config.toml
train_examples = 39062
encoder_arch = "conformer"
encoder_width = 256
fusion = "cross_attention"
decoder_norm = "rmsnorm"
orthogonalizer = "newton_schulz_5"
adamw_lr_other_params = 0.0011
batch_size = 128
Rows from block 5 of the audio encoder of a small audio captioner, named by matrix and row number. Rows with one number belong to one neuron. Each number is 128 + 32 x the weight over its row's rms, rounded and kept within 0 to 255. All counts start at 0. Numbers have three digits each. After the name is the row's rms in percent of the matrix's.
After each neuron's rows are labels from the 100 clips, of 14976, where the neuron reaches its highest value: "top examples" is what is common among them; "loudest" is the band of the loudest frequency at the time of the peak. Only what is clearly more common there than usual is listed. The data: simulated sounds of rotating machines with and without faults. In brackets: how many of the 100, against the usual share in percent.
# fc1: second MLP up (encoder.blocks.5.mlp.fc1.weight, 512x256), inputs 128-255
# fc2: second MLP down (encoder.blocks.5.mlp.fc2.weight, 256x512, transposed), outputs 128-255

fc1.22 140:139131129108158163124089150138151176123086155160161129149106175119062114127099191183128133113086224138160129088088117145131122139156118076060121158154114136081085134124128119113108095108118112135148150098166147145096157046087128114107149127179163140111119117130141166137132119125103111085154126141096128061132105142113137134149143065111079156142128173107071150183107122164157164139106
fc2.22 127:133141085080143107136098077211144112154117110112143142081059118107099125131150119120153131081178135079126158105147155159111136162158130176120123126115119127107124164115103115137122171104150130061132135114129103142146143186129165132162101117149080072110160181122160164070171178089171046157115156129135104160136114154110142179107155114167059142154169103084195152110139084168111106095052
top examples: conveyor (53 vs 12.2); thin (high-pass) (43 vs 12.2); compressor (30 vs 12.7)
loudest: 1000 to 2000 Hz (47 vs 14.5)

fc1.100 130:149160119126110169131113127112162124157127079096084143151163105153139058147142140230134121122146157182115114099145102133103163174170148119068108153121087121050083104100145151119113139120066090158171124144136139144145103144086141140085086100164115131181126055149148087174073115121150165106143190089143132129133147096077128112139109087118121174024129147140102151134099097146144162166063
fc2.100 126:115127197155092157064182159165158084146116132188150166146125080149169098129094140123133177150128113093109122100071114184200200119133149163140121104138137129135094090184121138098085187094187122142095150183150119135098092150136112179104062111079181121109130123135194116195115153131124173072184153123169217122199103116087072116148082106145187149106076099134255098091144117093115150114145
top examples: thin (high-pass) (48 vs 12.2); compressor (45 vs 12.7); grinding (39 vs 14.3)
loudest: 2000 to 4000 Hz (40 vs 10.7)

fc1.394 105:127123134100105058103155134142154104153104129107170166157165126075130124163085138119130084110083104169123097077143152152084131126151109133123179071190174109142143120109106158192154084128144151071168132123164112179127131197087106102096099099132117149141127110131110102100159108126177048087078051126134094141088134123120120106141152090148151152147144149095122140082099103076132135131123
fc2.394 106:154135104160180119133076129092159064127100130137166100156068098114164081122119160116105094138121124125121050156109135100116103073120097093090139116140108107117162180114174126107170133130189146137135175180174125148123131090125156129073057177087100083180096175131140113139082107093141122119142089163128138164147137112078074150151129102139090142099148076114085139113111113132166112159139
top examples: rattle (58 vs 14)
loudest: 1000 to 2000 Hz (34 vs 14.5)

fc1.416 149:115119140164152102119150091130124181169097132130151180101082153159170137150050114130161121146102087185121124117156116139194123125098138152161138139088096113061174145081163171127156131122076119099136098118102114186170103187130118089123161085153104093122107156133166123155128186152146195113119149107068103157118121161076071145141162087077134110084181112092139106159105151125102185116092
fc2.416 135:106151198136104107112159099149136062121114156093189143157167093164116099125150113131160165149139143145131137116138088140110124066142146119134085121089141102075089117082086102152083098111083077109132131138119102106117145129136145090165202205097121084125146138108102115163172134166145216140134223134183151154157088127162109165123129149159103148096155061118073092128083160139098179118079
top examples: reverberation (61 vs 35.2); text has "room" (61 vs 35.2); text has "reverberant" (61 vs 35.2)
loudest: 1000 to 2000 Hz (35 vs 14.5)

fc1.429 112:141107139146119121140135103111105179143085178109109110139156098043165118152156073155096142130131084123097072121148102122152157092151115096149154101152063158164113132114108134173090168083133123148134150100160125147124082070167167106157222141141051142079149090160115191115068109126171128129135100144139164142141153100099127169127104116136155085118149108077148131103126129140069169146147
fc2.429 108:143127121129071097150087132147085108081114114092071092129147124122134123164198134159052141082157083131152158190063162107096104077121143045145116099123111120106108122148147198105141168096151104102118168182143192105119166159051147118144094129150098179123141097117113115115091135135139121123138097124165074122161128106162160170148136111114112138099129105136144146155107131124177100176131
top examples: conveyor (79 vs 12.2); speed: slow (76 vs 33)
loudest: 1000 to 2000 Hz (45 vs 14.5)

fc1.361 133:120142135122130165147119152162108111151153134149062141110108131121106076161119120156079129161107082165200155115101073171163139176056083136109138108183133175158129079126106143148054096121132159167103128132175097127163125072184176091165147130123126132063158148195160104183201083152116130136119112107123220196103100160127098152072120122143142192152087116134161176131128154152162089129102
fc2.361 135:102143115151163103131107140181092123130147174085144125109111076174092089092094109144135165106126100126139106159115097098129122111209133158105116087116168176114145124148128084142092135076146116110127086111102188140124133079138131133067062131134095131156133216139108118143149005141105079126083185152219136141192114117141121081146146155086124152153150132201154121131086080141106118132126
top examples: quiet level (89 vs 29.5); conveyor (85 vs 12.2)
loudest: 1000 to 2000 Hz (72 vs 14.5)

fc1.351 098:107135135204146178140118122090166182149164115136160122126123084162140101075148103154132107145110104138137072087119106111058147173060107125169139074128142164139195108145110126134062121092091085186125122138170148128131150139126153116173123086108174160109108152132152163105163075092110111060131172126120145087112179141082107135157159118087106146174138114145150125113064069145126097154184
fc2.351 083:116099142148139167066165130106171108099177152115122145088076120099102069153146172157113107149082139107081147076143090162128092104121159189121105161143162133116081162177070107170150160125093167110171105200088112155172149089110089139173121137117116136121182111120089167160088103136084151134131156156134137178104096116132164074138167076120132103133185104174113128122169089143137112080142
top examples: quiet level (81 vs 29.5); piston engine (37 vs 12.8)
loudest: 250 to 500 Hz (47 vs 11.3)

fc1.152 120:155131178123125147167147130145124161130108156072135168098092118186114139134127126205109133139147083115104106161134125134151195087104114150128096141176108127133114166178130123176099141164128140152156137153145082146146158135073107110078155160104151098163130113096014100172109151140103086099093124127090143070135115142132095134101174196099117157149152130115106088176107060125098128118034
fc2.152 119:117145170125081203120127156143093137146155066141121135121140122131115148088117108134068125095115116131054042123116168126146117086146146133140112085125144097139163143093145136118164114147125139155108068070114129116220081135184158093118097158155080142094135175131104179058148103114104105164149059114136095133131107072155106151054172142185147152114168124162073165147090165127130128163108
top examples: speed: slow (65 vs 33); pump (43 vs 12.4); conveyor (32 vs 12.2)
loudest: 500 to 1000 Hz (33 vs 13.7)

fc1.202 113:159129062105162083123093091095160162059100124130106141110132150169172177143151118103138096150159137144189106097190043125144103115101117126044138147122130097142127158146114208091124151111114149124115139087136089139130134211120110142136158107083132136117109143104149127132108112097139082147087142096070134115086079145162088065057140160038116101146103091102170145126112181181144110141126
fc2.202 112:115102099066084155142196127191135119109168124162043139163095087157128125085114179180169163137103147096086108181094204172111102157118122077152099116192112138102179122105137117153126087151156164164156109154122124168104178149145167152168118152116124172121098108127133139121082148168164145163108152089151108127113117113106161124167155134115158141167115156110096137074087191172132146106121
top examples: quiet level (72 vs 29.5); conveyor (61 vs 12.2); air leak (48 vs 13.5)
loudest: 1000 to 2000 Hz (38 vs 14.5)

fc1.472 134:069144148191104111113201169069090123107159095201118109114150171125082133161236144089163169087103095126196095113150187093181122159147117146119116122182108133154147178124173128074143129114120134126114144091071115174109055090112092126174134072098113107101145147079177138144172114122050057101148150104148138156106088129131112147128100154137065129101176089097098162127153113130136109168104
fc2.472 132:080170117101150082132138147087088179118179069172122147087076160166158034131111103102136112185115143128142108112117113115140070091154124118158171081094130100095110126129100164151133186110204152125113115120107143110125117109164119150058158116089110125104168126066136106129085142121170127195168128132028159151139123168174150107093130108202116116179130090123190128150114114142154134111128
top examples: state: faulty (100 vs 54.6); rattle (95 vs 14); thin (high-pass) (31 vs 12.2)
loudest: 500 to 1000 Hz (31 vs 13.7)

fc1.79 140:104106133106078095094101124155103111147171137097129163086166105161131123159149126153124123166136148128114132133088147179129106132098133101153166136147111168137079066135106136159048093158076148176092172138173120155152133072120087165146111081192128106053140125115144138133085068061117160134086158107178142101083097130126237140111154216082133127122108158042129124122156114080186172139161
fc2.79 139:141179204137099179163103145254122192058116156179159157146118124145109185120133075155119126153138147094201128193128141141120167174135126140154126116122149129197122117141115113131135103141130141067162098127080148141155102110085126172063140069107097162177121121128139187063106140125074109158126053108107130102114108122101144135126184143108137146094134111105162123171166128116135124217115
top examples: compressor (74 vs 12.7); thin (high-pass) (43 vs 12.2)
loudest: 2000 to 4000 Hz (37 vs 10.7)

fc1.13 132:124163160174150107131136112084135118115113126095139133127108102141145086048106198169129117098158120088072206140101155080112138111170112118183105132125117199131166115139126130121172043074075162161132140095091145100186075107129126127163079149097165109061108100195074101129095177159176143097122100144116160106100120081172126099100142183105144112162131134137150130117131102152110124152166
fc2.13 124:096159137113165191144106152094130137133111153152142201179073097139118159129142169172144123104091028117071150123085150110156179062110119181105144163072113126122160120109151150117124095096192103117161196136143157152138132134122124091107170116147104170142129130130134160110152148128100173072166117119185186069122151140085090169211164144128191141170157122098110103105155171125115145105156
top examples: state: faulty (88 vs 54.6); quiet level (87 vs 29.5); rattle (79 vs 14)
loudest: 1000 to 2000 Hz (50 vs 14.5); 500 to 1000 Hz (40 vs 13.7)

fc1.338 115:093130105153113112084164192139152131140091145154076134122083062136136110139112119118113189134161145113070174129179129137156133131065132129141169158138087070112137119134129131070131078180115123125142137093094164104123085100116126150126164096106108070076077138099176190104181083113095126137113105140119116118143167125153134137140095097086090115109147077117142130101168135126195123096136
fc2.338 112:100140122138063151087169217149093088116098069154166143101103141108071122123123130056107136093083112143137158115141140118178138113179174198168128110096109127089169118118179102090193115125122145162098196160168132149119122102135149128118089187118147132151164135155115105189154105143177107148185121125161128132089153043104110143157098103139136166148097095092104120112126181124164118051165
top examples: compressor (60 vs 12.7); speed: slow (60 vs 33); thin (high-pass) (47 vs 12.2)
loudest: 2000 to 4000 Hz (32 vs 10.7)

fc1.198 147:134132158096098140151156092119124124157135078097137101092141127140205130133102088158144108156136152117071128114150136135142111148125159138130134101116098124093122227128085090076112098106113133174102113124093133118192138106048141217177137095124163132177104158105096138143154108089162126161143088158211164134112117129136150128125125117109141129039091126107120125110112134119120167157146
fc2.198 134:210101088125144137147153137182103167130140129118193106113153103122170124103109105156147102131112149148136149098153084105142118102210115110183114158119180100048153144106101179084139184114091125129113141155081137057078133202217113118123200183133145118094104062123134077109144066108102163112129090150108176124148112138075092122100067124153152117140152135146144144039174143115154146092118
top examples: text has "room" (71 vs 35.2); text has "reverberant" (71 vs 35.2); gearbox (68 vs 12.5); muffled (low-pass) (42 vs 12.5)
loudest: 500 to 1000 Hz (58 vs 13.7); 250 to 500 Hz (34 vs 11.3)

fc1.225 119:133151129134095158141124162128106057081105149092070148133182170119148098213064142136151125154142107101157102103087164081115126038179143076129124096124145169143099126110156100110098157162093100137129142109135189094129182086174105093169174079155194093089145135141117161124179197138125132095105119167163136116106076094190124175156096127131147065124143180109112143103107105110181104120147
fc2.225 120:127105162170175143152101157172100108111125093104143179120155166166135187115151156178158176097177099129124172136177159146103144130128127094136113123010105109117117185175129077123147120135111152138143131166156084157100060120072135149144152108114071159114123104151130106118167053163154137159149159148099149125110132090105103123157171139145135103129089089159111098132082108066100107097163
top examples: quiet level (91 vs 29.5); rattle (49 vs 14)
loudest: 1000 to 2000 Hz (35 vs 14.5); 500 to 1000 Hz (31 vs 13.7)

fc1.473 133:121094146142161138174089093082211123120158108082110143140155145159144091142071143170116176086106131152119094094149064107093168066138090153113085122147116107217057150168143188108089077153174155181123152071172166101119145111132139140097141079111111177092115130111098107107158126154104106106144163157179113095207115120093142128138146118115126145122114186059145163099114098137096144198082
fc2.473 135:098147193129056066143116131081121129100188108097147119162060124093154119098182156170125139177118072197108123040197132136112105144175115126106152107177142157104104094131120174095136046164158168091177124147094141168168092110147113118138144110113153092125134183121101124178164131180114118131117144111165111129065155151095142073126096150102139103209153146169193105143151135144162120090082
top examples: rattle (56 vs 14); conveyor (46 vs 12.2)
loudest: 1000 to 2000 Hz (63 vs 14.5); 500 to 1000 Hz (35 vs 13.7)

fc1.380 114:153160190150123121123105100189076152172111092090143169132159122090167137146136126121098173167140162117137058092092096168169080138173146159089144119183124123130101133137107108111111132146133067118122137126118083103123119104095156180089153096113110140095037134105112139100096089168115098110129185131121163129133161122120145097142141145112149153134147084104099154159093147110113132092085
fc2.380 114:087086081177161132140169133142115118113216176129072131146137164084139143138105148120102111124114152161161151160158105130198146140111150172116116062126132133150184083044141134099104093129102150146166132146121141177138123130086118108104113088146080108083170099116105125186100118118125131170132138131155150094145160100095132136145108176105090200147140125073159171124120094209070138121146
top examples: quiet level (80 vs 29.5); conveyor (66 vs 12.2)
loudest: 1000 to 2000 Hz (52 vs 14.5)

fc1.395 146:122105104085100104083127103144103147098180095194130229133113150122121174138169116115137117102095137135148133158172127144146123182113148121067158119172174120150087128153112114092068135132099162142101164150090087136197187149142113214163132088049093181103133114114174060098109093074111136122121142125185184101162171136097118141142151150074100090175171154093119119168136172081092102117151
fc2.395 142:199124116135078120107098107165181115112033141174068151082118107128218168106091156142160174118132116161107155126187073130168123109148147166139148153135106047141128126202123128153156127108145082118123102162081074146158122085155101116191144112138104172097121085186178118105073120123150142084139161156134143127129113163144131102147113119151143152051128131102141107070084154141132143182148
top examples: speed: slow (80 vs 33); conveyor (53 vs 12.2); compressor (43 vs 12.7)
loudest: 1000 to 2000 Hz (39 vs 14.5)

fc1.377 127:148134121149125118139076092080103166145135172090185138149178101153081121161147084087132114155087123128107130142126130138135135173122101176115095056088051156115077081162139164099081111161117109169112236111141119113132124129080140159152179139124097173167111088142117129143082150098143080160116152134168108060098150195108099137131110135126131106151143129140144096120114122105105071149174
fc2.377 130:105172064127140123124123095212097147169144096103105097146143143049200170130144122141178151105124123174110168184104105150095115128134122147134122142128118117123154096144123143143165132164208082146122134118174084121128115146129151153129141081135115118183166091125175064125100106109156150172145132143127091171108151130126100109113137143147137121105076133156074112151157118114123121097162
top examples: clipping (82 vs 7.9); text has "clipped" (79 vs 7.8); gearbox (31 vs 12.5)
loudest: 2000 to 4000 Hz (40 vs 10.7)

fc1.486 119:134183133132142192135146199135153133100113135140071103057197070170175096160110109133114120137146061140107088143112166131072182116097144120099075139061145160146126161133177089143125059146120054136140193100156113185141103100117181149105126113134058096070084127157132129171128108136129156124121147164155163071120078128138108131142150106175176157157104056124090096149096129101155110091131
fc2.486 123:165096149130151152152123122138109146167094092184126076143090102120080097076155092120099146128183142114125076101126154137104111204115102097114128154127142159136072114182141094133187135121110131118085132174097139152112127072120064137195188104208171089111127049191159134136100150110087154135130087072157100156190090104106159164109133122142134124118073116158160092218149107115155109165104
top examples: thin (high-pass) (60 vs 12.2); conveyor (34 vs 12.2)
loudest: 2000 to 4000 Hz (29 vs 10.7)

fc1.43 115:101083190188144124120150093118126117073111164107110130123145118125182097170103090197074120108110216166151135114107114055109133095152087112089091134184129112137110093065109136152109179125089116173164137151200139155175157118088100110151095095123092120086163156158124184128073136162094146140163114158065125105134115141076124087210091104115128137128170118163154143101162147137159174076178
fc2.43 109:125120142112120138211112108101136124145192134137158100074092063139116104104118117120062142100147103158108118112105137094172105146083173139126160110078156138213165144148122156188090130167111137138120118106100155135125082079168135114150081098148141085151135093130133187086160093131109094132069094111118128120099146082107156157134124118142172143150133099104136110075114109121136149142105
top examples: conveyor (79 vs 12.2); thin (high-pass) (29 vs 12.2)
loudest: 1000 to 2000 Hz (68 vs 14.5)

fc1.165 126:182140167158096122096132098157120079163140117121110103122194109142128097135172104118104116123146105126153108180140073120169135103078121085100090127184135099049062187118128118184153102119096117135116180131154083173112159082106133107127141083054171108186105145063159130162125159135086115124196107120112111132102172104138138088097141124069090175107126122145148168124061057087129182102172
fc2.165 135:177151126098103095103055109142148086162111119142159172106125120143149097106132162148117072122159167121156105060143134151124148069148132164154104110115183153123129087127105115070099153130097114142141110088103180119137097091126111095100204164158106097186116132163140086145138107138131092103124051148056155108107162096098088097120108185157119120186123141138150154102109100157134184117156
top examples: rattle (70 vs 14); conveyor (36 vs 12.2)
loudest: 500 to 1000 Hz (38 vs 13.7)

fc1.51 120:113175097131104199096162159161135132071193058121178141146131091119118132142113142188140112146180124199131063158101183161128137129116133151095118159118119137102112158107168065123099068135150141122151114133136118123162135143068157121115145151117163107098129107162110157121126125178119121139132121115170150058130188105189115145106124102156164060129084137208143124108113096200075138104089
fc2.51 125:144175104138093124065093120147088119117185140125106126091127085105128125134143105124156112145144150090171168125100121138114158132113151138121149121181096153131102082130193145110137073114133085119175069093152118169156123246100151126170107142109139098127127083120190203073106107144103184103113163117129105167094158185111124122089156159185167105116170167114103196107171132141113104155142
top examples: state: faulty (82 vs 54.6); rattle (62 vs 14); conveyor (32 vs 12.2)
loudest: 1000 to 2000 Hz (47 vs 14.5)

fc1.194 095:121172199162154135128062115159183094196136070130117050165154126122105157104080131124166155155088133114092108098191141146119127142119129113166105098151131155142101063205121137118193120101082112157145136097141169084159129099142199155131146137155176185154145110179108153149091167141159051071095137113128157099123125149125115144175178115101110090202091113131113109158110143108114116146126
fc2.194 106:132126109061139153121144137172133163103125134057128164112105121142110125058135107123099149165131163088165068101101131129120106136174127100156133107142192084206144133114122148081162089136133105143132132129101102191163116135078156084155101078149090099083128168140098119132058110192091107148104145121155121102105118147125043156131101114140187076085135097151121092070154123134143093115129
top examples: rattle (61 vs 14); quiet level (61 vs 29.5); speed: slow (60 vs 33); text has "thin" (34 vs 12.1)
loudest: 500 to 1000 Hz (34 vs 13.7)

fc1.203 112:057141130124164136121189167124111133135087161097168105100137148119119132187155071159129114056072111137173164117129075111102090134135152104106146108116113154057114221091079131145194173094129082107124073140111098068102153101094068147127172077085116129141039137172095087065116137167150065131187148155140166114096197110183160155181087171138143110100139100193188147140147133154101119138151
fc2.203 111:057121117126182165162167096158181136172123157096182183155105114130147121164106186117147136188131164106178127134176096139131120211170168126106088159070132105137132107071175182100114151141170129115129156105126147188161117138150116169143132132079155174093109093164129173127119176095095087079104125090119076128126101149078148107194074112155073077144108118194121171148178100183119096146098
top examples: gearbox (84 vs 12.5); reverberation (61 vs 35.2); text has "room" (61 vs 35.2); text has "reverberant" (61 vs 35.2)
loudest: 500 to 1000 Hz (71 vs 13.7)

fc1.456 163:101156163116188090145134150140113103137139160111146106153177139118158123125162128174124102082171156121152110151117127115102122155109063097160095124122135124107131159129189148106069156106114118171096139134133122098138101121104146185127129093130092106147123080140124109110177180054114083092098142077111122117208112088127134175124093178102121080173140170108154106122127159113109127122127
fc2.456 147:113160164154148139132084145177140081099146150167097120075123124148086107081122113146147110141121136118095158174153107161119107127104130096143130134131171122183110118131133139129080109113151098132130119114096060106118086197111137149133161161109175047145159132133105141104127173156110102054145098127127141141112138122080126165155171085140087142115115153089129128116153177139138096125116
top examples: speed: fast (68 vs 33.2); compressor (67 vs 12.7); thin (high-pass) (44 vs 12.2)
loudest: 2000 to 4000 Hz (38 vs 10.7)

fc1.65 136:186145147139123112160126056135134105107114132124149141119150126148125157191109126143136096137142129131116149176074142176137149161099086090168119210118139146157121142139143109194126112105147130128128070101138141085134116125079121144084164134165070115098144147134092153117163111202129123152096153099114172086149120121184109136095140143130086094058136096143138155069110092153152141152137
fc2.65 144:104111072131094111127084096147167160119107120139161130159042144131139079129132112103089148104127097052142145116072106063116179101146144124151130055147065119144079123188091141158144176121092129157113102170114155171160080094142159083134100090147108131165155104152150092107146145128120144152103089170118165139102114132163096106141166072150150148149119077160082145127070114125136196100116
top examples: speed: medium (62 vs 33.8); turbine (51 vs 12.7); squeal (46 vs 13.6); text has "thin" (33 vs 12.1)
loudest: 2000 to 4000 Hz (86 vs 10.7)

fc1.153 143:063143127135148154143133092081136144118124144167174158155141152157104171134139081144200099135110159160046114074174081125131133109131097162152165148159142122123177066089192112220143179144059078134144134092193152076090084147127139145146163138120133148088135108108082067162151120221129116099128189107091154131103121128102134165128189183176114148105110085133114183070170163123111065114126
fc2.153 139:122084128087139156111138148141103101163201104120145145134128143156148142160136127095105103169167151101130087115084133165127130157122105122137129120102121165120092129126158121147080115056099077067114203150138146117082110132076093114104131118093182131095131120124106076151116186153165107094065073098107106153119173067099091118134153119117056083180139164064185158122116133129088136155135
top examples: gearbox (68 vs 12.5); thin (high-pass) (31 vs 12.2)
loudest: 500 to 1000 Hz (40 vs 13.7); 1000 to 2000 Hz (35 vs 14.5)

fc1.348 075:092127135117123142202118115121082116092084127149114131138155138125099123134091160103119181157104129143102108192123128140171129126157170147102107174130092209124156131110100162129102116153146104120103158084147119122160138118172088170059206081190112152078085132158208121068149188144111052102140082144170133121113194165037140128048127169137144100127149119110154104101193137165164148072104
fc2.348 079:085124085116066169146127115065128126138103135150070197171158104044124118075114145104242138127126123124138188132153101123182183143142127063188089125190143133121135147164168110138090139094129051117125152130141122116135113103145118166103135113140164142161107118063228140138123148188137168082107103138151159172120096146159118099130115110146110160136130157108103115111167148099119125158085
top examples: quiet level (77 vs 29.5); conveyor (48 vs 12.2); air leak (37 vs 13.5)
loudest: 1000 to 2000 Hz (48 vs 14.5)

fc1.326 125:141143143168134089094113164099190123162124128101151171124189118095069137133111149120121111154121141129082113135160100118188145130134164139118157104143095168179128175108168107053124100093159143130126121166096147127168106138130191085131085099103177077146155155061108130126132058161138113171124169131102071108122136146083148124110118087128150098068172110089149137083149131109180098138114
fc2.326 125:064083090131099109193125141107126093152097111070142148110124139152123113157081145137122098123103172103180164143137118145122069123078127094139123116117150126184199093147141129164081129089107168142132131106085179117061137153112125138150068166138122115169126135076165126103088163132087146141176118123139147115131130071181126084098079132183108115105121157129244155107178115112086094143065
top examples: speed: slow (71 vs 33); pump (49 vs 12.4); thin (high-pass) (31 vs 12.2)
loudest: 500 to 1000 Hz (31 vs 13.7)

fc1.148 089:180118090135141110118100155131105143116130125126135094089173078110071079145184112156103105181148124163115091130094121162153174106130081122083151124111120122124109170174203145158143134106130093175151099115120180125159177146123203123132104145175093076187163178167146109135172141127117095133119163113121120133132160098142100102127163086101164088126190078201155126116135112124151158144134
fc2.148 084:197122133133135124131098119126143064070109113182108217106133105135080112128165081128144090116149105136126116173136104113081182175063166140149156098104133176104150201066147028048103144140157135171100137179070091125110155102140121222100160133139106196104090104092146135141118115131136100081162151182105112108096117135154159093196080162218107127166099077131170134119100148156135151139078
top examples: thin (high-pass) (50 vs 12.2); conveyor (39 vs 12.2); compressor (30 vs 12.7)
loudest: 1000 to 2000 Hz (41 vs 14.5)

fc1.268 133:121142178184154081143102152032077143091073120078117118131130110139188141094132099122139144101209110141091103148172091163087062143121103090105124202149124131095112105092136200124117105150105114121155042047151167123173121117116141096119146160191152145219058113143117098124122112100133100167191127135094160099150110155109077146134149083116105083121122128140195147098145175121079164156186
fc2.268 128:122093091180100114144113110092143094165158095198109145127155120118157164117134066109138073088121168131130065074118122060100125146114138037100139117089164114111137081107130167153173165171133149107113147132080074160146124087165200124126143141190151087113130110170099107105115137113126054122151164089079119090111106123164214160157112106172138108085141143092116151107135120133134084074153
top examples: compressor (53 vs 12.7); grinding (35 vs 14.3); thin (high-pass) (32 vs 12.2); bearing knock (32 vs 13.8)
loudest: 2000 to 4000 Hz (32 vs 10.7)

fc1.50 150:137198135133149156078136158124108086133181095129071128130116096106115107142072169144139131169093182106115147086152120153174095171127070093094151133099143126158061106110144138129117132155098123100148087104127151153130215154116114148127122143099079144103117075133123129176172125123138100144176068141178128080101110064143152067091156140100137149133194096076175105147108156156143173092182
fc2.50 140:136107149127138144121119127156147059151161133109097146141128160131134119121169112112143222129128156143131100139119112145095162165225135156135133135121079131078140139170117124136086161116189106111125133129160046123116112165188115148140149100112140087148083141107157115086140168144126114173131151109051143112110123052157044177167124166170151137141200147160151152163118139123110125132058
top examples: compressor (60 vs 12.7)
loudest: 2000 to 4000 Hz (28 vs 10.7)

fc1.475 057:127152115155154117124134145083147143145126120089081125174093118173132068142180065201092100060153118100068151163128166184124096136098124170138115127138088077126181175150124130129114073054097141154045208147139064149150128142167106087122132082160113160101097092121102124123150158132139164106123165145119187104130109157154108139116072168110141150160137155154143134087186196126153097134080
fc2.475 053:119133071179169105164062117171178120068135122134136143204167082141120182126119155119169150133109113093132123114174100120150094091152155137173086108199121131155149211157081202126105158083127157125176115123149176127131145107084224138118091151135153109060089120138155143089121130107130071161137116123124113123161087108114142115090114127109147127145143118129119089066134129092107135093150
top examples: reverberation (87 vs 35.2); text has "room" (87 vs 35.2); text has "reverberant" (87 vs 35.2); conveyor (56 vs 12.2)
loudest: 1000 to 2000 Hz (59 vs 14.5)

fc1.120 096:130140155109158192108120205202109131140145146120108131025119111122122108186142144131135162127075137098138203178141081162139148106141134173084151175069141089139088114094162137069156065114114126142156112103136109098184148141128116111122134137155120094089168133134113096144147152123114094127130128187140132137218138155116100161118148105128159096083128080128169144072091094109162108120153
fc2.120 098:090148119140112054098147079083118102086055135135060169124095132113139144148089118087136141143180121059103138152123131138098171143093161105155070115158171111144145115102122141111154083118121143111159155115110144073085175165141131161136135157144131124139121109148097130113108148104113152147113120123106087159134148144112136113110198089092127137139141148069139145142149172076132138115133
top examples: state: faulty (89 vs 54.6); rattle (85 vs 14)
loudest: 1000 to 2000 Hz (46 vs 14.5); 500 to 1000 Hz (42 vs 13.7)

fc1.115 112:149134096147131132129104117179152177122145096158112108085124201114124134181117139170093143100115144101112146131137101145134166112134142123141102051101086111108133146168129166110099156177130085166148125119137137113131153121115171137127151078006142099106197136116111155112131113175212131110197140152153175045157100161093140162126086084119136104069124158129132074126143080089107084201088
fc2.115 107:154112123109175088107144139134173098115089155131091098118116201127135140141156135157065060061163144105136139147115112169115111116085156100133124126093153089100096142202159106082089093242153114113141088126157098170140136099159087123136180194129127149126095097146153114160121212114138160142147128145124122132096132165129092088131123088137099105114078140102181156113181122129128200089149
top examples: speed: slow (66 vs 33); pump (47 vs 12.4)
loudest: 500 to 1000 Hz (37 vs 13.7)